python train.py --model="multi-label image tagger" --train_examples=195000 --translate=0.12 --arch="efficientnet_v2" --norm="layernorm" --depths=[3, 3, 3, 3] --residual_init="none" --lr=0.0037 --one_sided=false --grad_clip=5.0 --lr_schedule="cosine"
Rows from block 9, named by matrix and row number. Each number is 128 + 24 x the weight over its row's rms, rounded and kept within 0 to 255. All counts start at 0. After the name is the row's rms in percent of the matrix's.
# convs2: project pointwise conv (model.blocks.9.convs.2.weight, 256x512x1x1), inputs 103-205
convs2.191 101 [118 140 135 105 150 133 139 162 146 117 134  84 133 146  93 124 172 116 107 115 126 146 126  95 121 116 129 154 162 169 147 180  93 107 170 125 140 111 147 106 170 127 142 126 127 114 139 145 125 160 117 132 141 135 127 161 149 126 150 131 135 155 130 147  98 156 138  92 124  96 121 145 131 140 126 130 145  99 115 108 119 173 149 112 121 113 175 129 107 134 146 163 118  57  60 139 134 111 161 126 133 142  94]
convs2.192 099 [129  95 138 146 138 114 123 154 110  43 147 117 104 142  67 127 139 158 147 143 131 173 150  84 125 106 133 162 134 134 132 166 152  86 145 127 110 125 118 138 151 129 198 145 139 143 121 106 105 125 103 148 106 163 144 125 113 113 165 133 119 137 116 124 169 180 164 152 133 110 118 122 144 117 103  64  98  98 107 165 141 123 133 127 140 146 141  87 146 174 191 160  95  71  69 127 101 131 123 105 153 172 120]
convs2.193 104 [127 115 182 122 159 106 127 136 126 138 111 171 135  99 110 162 133 148 117  83 142 103 134 143 181 124 142 138 138 199 112 106  93 142  96 155 103 150  72 118 163 132 155 132 121 109  60 149 111 174 118 100 129 156 123 110 144 117 136 155 129 124 150 123 107 128  87 143 156 153 177 124 108 158 147 113  98 127 149 144 122 136 143 158 109 141 133 129 112 123 164 127 131  86  45 121 126 156 121 137 162 142 128]
convs2.194 091 [130  85 153 138 111 153 133 143 120 134 149 123 126  71 155  92 139 157 120 126 157 110 141 100 120 134 158 105 114 105 125 106  72 122 173 167 167 122 103 185 113 139 106  84 131 121 103 106  63 130 152  88 128  91  94 147 144 177 107  99 100 157 169 136 112 148 122 177 108 111 151 142 158 134 120 132  80 151 140 138 126 132  87 142 118 139 155  91 114 103 119 141  62 101 175  97 105  92 120  96 138 126 162]
convs2.195 104 [141 165 111 135 171 133 111 110 118 119 103 108 119 152 113 157 107 106 140 168  97  97 122 123 104  73  90 115 130 123 113 138  72 127  72  91 137 100 117 113 140 126 153 156 154 126 153 110 113 123 137 145 137 143 123 160 128 114 131 100 119 108 161 151 134 142 149 122 129  43 107 145  92 151 163  82 129 125 104 155 128  95 137 101 110 126 106 114 132 131 122 130  91 133 112 126 114 114 131 149 137 142 142]
convs2.196 115 [151 133 123 138 145  93  44 107 113 120 144  89 170 135 153 148 132 161 128 140 177  75  86 121 174 125 113 118 138 140  95 121  95 123 137 163 129 109 164  65 123 170 130 120 189 136  88 166 131  78 148 143 136 122 134 164 121 128 109  96 101 129 180 119 122 124 123 152 103  91 137 131 144 123 194 130 105 101 124 160 125 128 170 113 140 108 149 144 123 115 122 142 150 142 148 117 102 125 213 131 158 126 149]
convs2.197 098 [107 142 146 132 152 115 117 147 148 102 160 143 144  85 138 164 133 116 167 138  91 123 113 138 117 140 144 107 143 132 138  85 100 109 104 106 117 168 148 145 144 121 132 134 108 120  77 161 149  72 137 141  78 100 116 127 159 168 138 159 142 132 122 100 119 146 139 140 104 157 147 131  96 116 117  98  96 117 126 138 126 132 132 128 132 131 107 128  76  93  95 108 126  95 120 102  97 141 149 132 147 116  76]
convs2.198 103 [158  89 143 140 133 133 129  86 132  99 131 118 112 173 143 145 140 128 159 107  84  95 146 127 137 120 111 122 138 125 150 135 146 151 114 106 170 112 116 144 105 180 158  84 156 139 121 108 130 125  84 169 116 115  89 155 100  82 121  60  98 172 152 145 138  87 116 132 101 120 127 104 135 121  65 114  82 169 133 157 128 118 135 112 123 128 119 154 138 122 155  52 177 124 163 117  80 116 112 129 104 110 126]
convs2.199 090 [120 150 149 125 111 158 168 152 154 104 132 138 154 118 139 146 138 165 158 119 111 134  84 181 142 137 108 156 166 108 150 138 120 163 113 156 125 150  79 155 149  96 160 108 148 140  69 118 137 136 158 174 123  86 140  80 110 161 134 105 139 124 103 133 149 168 132 173 175 134 137 168 163 125 123 164 102 148 156 138 141 145  96 186 150 145 148 112 151 131 103 127 140 105 175 135 123 121  51 108 130 119 148]
convs2.200 095 [136 143 161 126  99 177 139  90  89 134  99 130 150 163 178 142 114  86 139 103 148 155 138 131 120 150 112 130 124 134 125  82 163 154 158 135 137 132 159 187  99  96 113 124 164 161 148 137  78  83 174 170 143  66  96 135 118 103 123 136 131 137 124 141 139 109 123 167 111 141  77 125 141 144  94 159 110 168  86 125 134 101  93 135 143 116 161 140 124 110 130 120 125 145 125 117 125 120 131 145 110 100 148]
convs2.201 100 [112  87 138 136 174 181 155 101 121 105 133 168  92 107 120  93 159 127 131 152 126 129 114 126 165 180 129 138 121 102  77 151 110 123 128 151 122 114 103 118 118 133 169  97 134 131 157 128 158 143 130 140 111  96 169 172 137 166 115 148 148 116  64 122 104 152 117 115 120 149 151 162  93 137  96  66 102 116 125 107 110 108 157 104 110  63 107 118 166 127 137 124 118 145 110 130 136 146 123 107  98 174 104]
convs2.202 099 [136 112  99 142 157 173 148 126 150 135 212 166 148 135 132 160 108 101 139 103 100 168 145 122 144 125 122 121 132 158 130 126 126 126 121 125 149 145 120 145 118  90 124 100 146 112  81 109 131  93 135 124 145 115 146 184 126 108 117 153 167 124 107 137 110 101 138 155  71 148 157 128 112 115  98 139 130 142 130 123 124 136 157 106 114 136 175  87 153 130 185 144 140 102 135 156  87 141 108 140 106  99 108]
convs2.203 104 [136  76 186 105 143 152 127 130 119 127 116  86  79 141 126  91 135 124 114 100 125 147 108 142 162 119 128 108 105 112 144 136 108 139 113  84 150 132 158 141 121 123  77 121 156 141 127 130 110  91 142 136 148 149 132 111 138 171 131 135 139 140 126 103 169 186 105 108 127 135 171 143 156 128 121 106 151 178 144 169 148 131  96 154 116 151 120 115 149 114 115 143  97  70 181 113 131 123 106  58 153 128 125]
convs2.204 098 [124 128  87 133 142 127 138 114 104 131  86 152 157 111 167 147 138 102 153 127 150 148  87 119 141 159 102 118 132 123 111 120 128 119 109 157 140 168 114 178  98 116 167 159 155 103 112  86 142 147 110 108 125 145 151 114 181 132 102 147 141  92 119 128 159 137 140 137 175 148 200 154 114 106 172 136  77  92 128 112 119  86 115  97 123 143 129 119 145 151 123 160  94  92 127 124  92 121 145 150 132 172 111]
convs2.205 101 [168 141 151 144 133 174 145 122 120 118 130 129 143 100 143 112 133  81 147 123 161 138 140  99 110 150 144 133 107 136 186 101 145 121 165 124  86 158 126 129  69 110 151 153 128 139 136  94 113 119 115 168  87 129 135  99 121 141 160 116  83 143 107 175 157 142 107 134 112 139 121 140 121 144 110 139 149 140 135 152 152  98 130 104 139 157 183 125  96 143  74 116 109 150 132 107 132 158 103 183 127 163 125]
convs2.206 103 [145 182  76 130 144 109 104 106 110  92 131 114 136 139 120 172 118 129 137 131 148 138 119  88 128 134  93 172 154 127  99 107 113 116  68 119 128 111  87 114 134 111 136 150 113 150 109 114 134 168 119  97 101 141 122 168 158 133 112  68 145 154 137  90 152 118 157 164 116 116 148 143 150  80 119 111 125 108 147  91 130 111 169 108 132 107 107 113 120 121 141 161 113 110  36 145 120 111 123 140 118 107 124]
convs2.207 106 [154 175 161 126 136 156 159 115 118 152 161 125 137 153  70 146 102 139  96 100 117  84 132 174 118 101 137 116 103 116  79 107 146 133 118 124  72 127 119 134 125 131 144 113  89 133  95 119 107 130 115 109 130 132 128 150 143 110 125 129  69 164 143  97  96 149 121 132 148 128 175 167 147 152 127 181 104 138 136 127 121 166 118 128 131 145 106  94 155 141 120 116 159 163 165 134 115 179 138 188 148  95 119]
convs2.208 098 [136 145 161 111 123  94 144 131 118 104 135 147 118 155 139 146  95 165 128  92 118 138 155 137 132 115 130 124  96  92 149 149  91 104 121 129 116 146 144 115 138 106 156  88 120  78 149 127  75  97 133 118 135  95 138 136 135 131 127 121 108 118 112 194 109 131 134 145 115 163 106 177  80 113 149  89 120 130 116 134 111 127 159 123 132 123 161 137 146 141  93 128 142 136  89 129  97 136 131 112 116  92 111]
convs2.209 105 [155 149 150 120 137  92 109 152 122 103 116 157 111 137  99 182 106 124 122  82  88 170 143  91 118 139  94 124 101 163 121 111 102 125 116 146 115 109 138 148 143 135 168 150 118 124 144 183 142 114  82  90 146 130 175 103 118 125 125 172 127  89 103 147 125 121 160 119 125 106  83 103  99  88 141 104 132 130 125 122 140  98 122  99 109 116 186 114 118 137  92 124 146  98  87 153 103 122 132 142 114 143 139]
convs2.210 105 [122 140 111 133 119  89 136  52 124 121 150 124 122 124 114  92 163 148 115 132 187  97  96 103 112 116  96 147 128 147 131 178 144 148 143 154 107 101 121 212 111 151 135 164 134 151 140 109 111 139  93 116 119  79 102 112  94  86 113 116 141 126 118  89 155 124 100 165 136 149 121 169 144 105 124 111 117  90 123 129 109 145 155 108 164 107 106  91 114 128 154 149 112 103 125 121 122  76 138 108  82 114 129]
convs2.211 099 [136  61 154 130 106 138 112 127 108 154 131 105 168 139 160 102 152 109 116 100 123 161 128 149 125 125  83 130 118 171  98 162 135 148 101  96 163 122 129 155 117 110 122 126 127 134 161 145 159 111 153 146 121  92 109 159 138 101 168  90 132 148 141  69 135  78 145 111 101 120 125  90 112 122 121 125 128 136 130 150 123 142 117 116 124  99  85 178 115 126 113  99 108 136 156  95  87  91 143  88  49 123 115]
convs2.212 101 [155 130  95 125 114 101 152 139 179 140 116 148 112  65  85 118 131 128 137 147 143  95 125 168 149 110 114 153 119 104 126 112 150 132 182 167 137  88 103 183 132 132 155 126 164 119 137 103 134 148  99 127 153 149 128 108 129 151 136 122 132 141 116 109 110 121  94 101 154 165 105 152 114 119 160  90 133 119 122 103 161  67 195 133 115 126 132 131 115 134 156 147  89 133  95 132 150 174 123  95  88 177 151]
convs2.213 101 [128 108 116  93 128 122 108  51 126 118 112 109 172  81 161 131 114 144 113 139 137  88 124 109 195 134 146 140 108 137  92 120  86  96 118 140 157 128 159 163 139 109  91 130 146  85 138 101 141 153 139 108 153 138  99 125 142 128  91 191 151 150 105 136 114 115 106 111 158 108 139 135 138 171 158 166 149 135 167 136 128  76 107 130 144 126 133 121 123  97 158 127 139 108 122 136 150 143 159 121  95 145 152]
convs2.214 094 [121  99 119 157  88 152 166 119 112 136 121 138 102 109 158  84 126 108 129 144 155 116 165 126 142 132 134 133 136 110 115 119  97 111 155 103 134 120 179 158 103  73 100 140  83 130 212  97 135 105 169 126 140 104 120 150  97 143 134  98 105 188 100 130 139 109 166 121 128 147 121 117 142 130 138 142 113 125 142 153 107 107 132 152 111 160 129 122 156 156 108  96 128 115 121 155 124 134 123 113 126 107 141]
convs2.215 104 [119 168 166 125  69 145 120 132 127 105 130 126 120  78 103 170 124 118 164 147 113 134 108 156 124 147 129 115  98  84 112  78  98 102 149  95 155 162  80 169 108 108 112 112 159 100 122  96 113  90 121 104 119 107 116 149 110 100 151 102 121 132 103 150 131 125 189 131 108 153  91 149 158 119 156 120  92 125 105 118 121 174 132 158 159 137  76 122 149 177 136 140 131 123 114 126  98 152 130 138 108 127 121]
convs2.216 107 [143 107 169 152 137  99 110 154  69  96 149 132  92 125 150 160 121 135 167 147  97 128 143 136 126  93 112 145 104 119  91 100 139 123 102 123 175 125 171 129 133 109 133 162 101 113 119 124 145 124 152 112  91 145 147 100 104 149  97 159 150 123 138 111 143 144 142 138 133 138 114 143 118 113 153  87 101 110 128 149 115  71 117 152 137 132 145  89 147 104 147 147 121 169  64 115 108 106  95 122 121 144 133]
convs2.217 097 [161 116 121 126 156 124 130 110 161 151 106 101 117 136 167 111 145 145 119 105 164 114 160 106 114 122 111 130 126  98 138 162 102 154  74 133 147 151 116  88 159 109 141  97  85 100 180 135 152 131 135 114 115 105 155 133 144 127 124 118 114 139  97  91  77 137 122 121 134 148  89 138 169 107 107 142 134 120 140 158 107 106 137 119 138 156 196 109  98 126  96 125 151 131 102 131 103  88 117  89 124  86 145]
convs2.218 101 [118 179 101 154 123 125 137 134  97 135 119 139 140 124 137 165 123  98 122 108  88 121 148 152  79  97 117 127 114 120  83 125 149 119  91 140 115 176 135 172 147 171 144 123 118 110 148 165 109 142 114  82 105 125 101 144 131 133 159 115 120 126 150 116 202 157 119  88 130 146 140 126 120 104 128 147 144 183 130 118 127 157 134 118 116  86 127 135 120  90  99 115 111  85 115 124 115 108 148 101 115 133 108]
convs2.219 096 [149 179 140 109 180 153 112 115  85 200 138 115 101 135 165 127 124 122 151 124 137 115 134 137 120 126 124  87 111 126 135 127 174 116 146 140 121  94 191 118 155 203 158 161 125 137 154 129 140 100  93 109 131 126 160 131 130 160 125 134 145 118 135 163  73 116 119 157 139 102 162 129 146 121 136 143 139 104 128 133 115  75 129 142 164 112 146 138 139 159 122 129 129 147 152 139  98 108 142 167 139 171 124]
convs2.220 100 [125  99 179 133 119  65  76  95 144 132 128 113 107 111 139 118  89 151  83 148 122 107 140 145 149 125 165 146 127 167 110 143 126 137 103  84 118 108 175 121 133 153 100 138 120 130 176 111 117 139 113 140 126 116  95 161 135 131 131 121 136 164  80 106 118 126 106 126  94 108 124 129 141 166 108 147 162 175 103 143 118 113 139 136 132 150 126 132 136 126 169  76 164 133 149 118 125 121  95 106 110 122 140]
convs2.221 093 [140 133 108 145 119 146  68 107 134  76 150 111 147 172 140 159  96 119 124 126 118 153 134 123 135 111 155 156 150 152 132 145 165 125 163 164  98 140  56 144 116 141 137 123 102 134 142 154 148 123 134 148 124 145 148 120 146  98 129 119 147  99 118 112 135  94 169  79 142 110  95 153 135 138 113  99 144 139 120 122  89 131  86  88 121 115 115 128  62 139 143 146 132 102 100 139 115 105  76 162 141  95 135]
convs2.222 097 [135  67 121 147 127  85 115 111 128 125 127 118 143 123 132 138 116  97 103 135 159  65 142 127 153 133  98 127 124 162 148  92 183 102 150 168 110 121 112 109 117 162 112  86 166 106 142 148 137 137 179 149 154 156 114 124 144 112 144 172 112 112 146 154 120 155 105 130 106 155 146 111 108  72 113  98 125 141  98 139 137 150 121 158 135 102 184 141  72 125  96  96 115  83  55  84 151 142 144 122 117 111 144]